Rows from block 2 of the image encoder of a small image captioner, named by matrix and row number. Rows with one number belong to one neuron. Each number is 50 + 12 x the weight over its row's rms, rounded and kept within 0 to 99. All counts start at 0.
After each neuron's rows are labels from the 100 images, of 14976, where the neuron reaches its largest size: "top examples" is what is common among them. Only what is clearly more common there than usual is listed. The data: simulated grey scan slices of phantoms with and without marks.
# gate: MLP gate (encoder.blocks.2.mlp.gate.weight, 144x48), inputs 0-47
# fc1: MLP up (encoder.blocks.2.mlp.fc1.weight, 144x48), inputs 0-47
# fc2: MLP down (encoder.blocks.2.mlp.fc2.weight, 48x144, transposed), outputs 0-47

gate.61:43 33 62 61 38 59 34 41 63 64 53 74 56 45 54 80 46 31 57 64 62 59 44 43 59 27 39 39 41 51 60 48 57 31 39 59 30 68 54 48 60 50 53 51 52 50 60 33
fc1.61:38 47 60 61 32 47 66 63 50 63 62 62 45 51 39 32 53 33 58 59 32 65 39 52 50 64 39 59 55 46 58 55 57 40 40 59 30 47 71 64 70 36 63 30 67 42 59 63
fc2.61:52 51 40 47 47 24 35 73 75 29 45 53 61 56 79 63 36 53 31 52 59 50 49 66 53 41 59 41 45 31 66 65 37 59 47 41 51 70 61 44 55 52 48 48 53 46 59 42
top examples: limb

gate.55:59 63 55 46 47 46 53 28 33 37 48 61 44 36 59 46 60 52 68 40 55 51 45 35 53 53 33 46 54 62 47 53 45 68 34 46 40 61 32 44 30 69 67 67 66 54 76 30
fc1.55:44 52 45 46 29 58 47 56 38 58 62 47 45 32 43 69 48 57 69 42 56 62 58 40 61 55 38 38 45 60 59 60 38 50 69 70 43 47 67 46 29 76 42 61 54 52 80 38
fc2.55:36 40 46 68 27 52 66 32 49 57 55 48 71 63 56 62 59 67 43 57 46 38 59 38 80 39 29 65 53 54 42 54 53 52 52 42 32 54 55 47 39 50 46 53 67 26 38 54
top examples: low contrast; limb

gate.63:40 59 31 52 61 40 50 39 54 67 60 44 44 43 65 38 61 63 33 34 51 33 49 38 49 44 46 45 60 58 65 38 51 52 48 40 38 65 81 81 58 46 64 37 35 50 62 59
fc1.63:44 44 46 39 64 65 46 44 33 80 50 59 76 44 63 63 52 63 51 38 44 37 54 66 59 39 53 36 40 37 64 61 65 46 43 41 60 59 52 65 55 29 42 60 22 50 56 48
fc2.63:56 51 39 62 31 50 42 43 47 52 32 30 51 38 56 42 47 50 59 56 92 51 45 31 60 54 65 70 68 53 55 46 59 56 60 56 46 54 63 41 60 44 77 61 37 55 44 45
top examples: limb; crack in bone

gate.74:53 60 48 30 37 51 65 56 54 50 56 22 53 63 48 38 53 57 46 62 53 46 28 59 63 41 27 61 72 26 37 53 45 59 40 49 62 70 57 57 49 29 63 42 38 46 64 56
fc1.74:42 52 42 50 61 52 68 54 54 69 57 47 54 53 40 44 59 47 60 54 37 43 30 40 71 55 26 66 63 55 37 60 65 48 46 67 55 45 61 43 27 41 63 26 29 34 36 51
fc2.74:59 55 41 61 43 42 68 58 70 25 60 45 57 39 50 51 48 51 52 34 51 40 37 57 49 58 68 46 38 70 64 49 27 64 48 44 53 56 71 40 47 37 79 61 35 37 46 63
top examples: low contrast; head

gate.41:67 26 39 38 71 44 38 47 57 56 53 40 59 44 58 53 60 58 41 42 46 33 49 46 35 47 34 43 35 25 81 46 44 43 53 47 51 55 46 47 44 60 51 72 65 43 30 67
fc1.41:61 36 35 60 72 51 35 60 55 38 44 48 54 69 51 62 44 61 54 74 58 47 61 27 51 70 24 55 30 32 47 49 45 31 66 63 47 42 42 38 48 46 45 42 51 47 47 64
fc2.41:60 39 53 63 63 62 21 35 42 50 47 59 55 57 53 44 57 50 39 27 53 72 63 52 51 40 50 35 71 37 54 65 50 54 58 58 49 33 47 36 44 63 49 56 68 61 64 21
top examples: low contrast; belly

gate.83:43 40 46 62 26 55 39 40 55 33 54 40 20 51 40 72 63 40 20 47 53 51 71 39 37 59 36 49 46 47 41 37 62 45 64 37 47 54 52 54 65 65 64 56 51 44 61 57
fc1.83:62 49 50 38 41 33 42 34 44 56 60 41 19 55 49 59 64 31 61 69 61 54 52 42 20 46 45 63 74 49 55 49 50 44 45 45 36 62 36 53 55 40 62 54 58 51 46 76
fc2.83:42 55 50 66 46 47 66 37 56 53 67 45 37 41 43 44 36 53 31 32 48 36 49 73 70 57 59 45 29 38 53 40 45 66 51 41 43 24 32 64 52 64 48 50 42 41 70 37
top examples: limb; several spots

gate.138:36 48 64 41 35 38 69 77 40 42 59 56 68 54 56 55 42 37 59 55 36 32 48 42 35 44 40 68 31 45 43 45 57 61 36 39 61 68 45 53 34 41 68 39 41 65 63 49
fc1.138:47 41 61 61 55 64 36 49 26 46 41 60 30 72 51 63 56 24 51 39 54 33 57 46 44 74 64 37 74 47 61 34 59 44 52 44 40 46 55 45 41 44 40 55 66 32 57 46
fc2.138:60 32 36 43 44 44 52 54 64 42 54 52 34 49 61 68 45 37 54 60 63 71 68 41 70 42 49 53 44 30 73 60 46 41 31 57 54 57 42 41 63 39 46 66 58 34 70 65
top examples: limb

gate.71:39 73 57 57 30 26 60 57 62 33 47 42 36 59 65 43 49 46 45 42 71 68 43 38 57 52 51 44 62 48 67 70 48 29 30 54 56 59 72 56 58 46 35 60 56 60 55 49
fc1.71:68 43 38 41 76 56 32 37 49 42 52 37 55 33 44 75 51 58 31 51 51 61 62 49 47 42 51 67 68 47 45 57 37 77 55 56 39 62 49 50 44 51 61 44 27 69 58 59
fc2.71:51 49 51 72 53 34 41 49 53 52 66 57 49 41 57 34 46 39 47 37 50 61 40 41 77 69 53 43 24 67 55 39 44 47 47 51 37 72 72 63 30 36 38 31 57 53 54 56
top examples: limb; crack in bone

gate.51:48 50 58 51 42 35 46 50 63 51 22 67 21 38 35 59 44 41 47 50 51 65 42 44 59 40 49 39 52 38 79 49 52 51 37 43 72 34 67 71 51 42 66 54 59 40 45 45
fc1.51:58 58 53 41 77 27 48 37 47 68 42 43 36 48 42 26 61 64 60 43 42 51 75 33 47 62 57 57 32 74 57 44 42 56 43 30 50 55 51 48 48 57 51 61 36 49 55 32
fc2.51:47 30 43 39 67 56 68 64 70 33 70 42 62 46 52 48 46 32 47 54 49 44 50 33 40 54 26 49 55 42 55 43 61 42 50 63 39 38 64 68 51 64 35 28 59 32 46 39
top examples: limb; several spots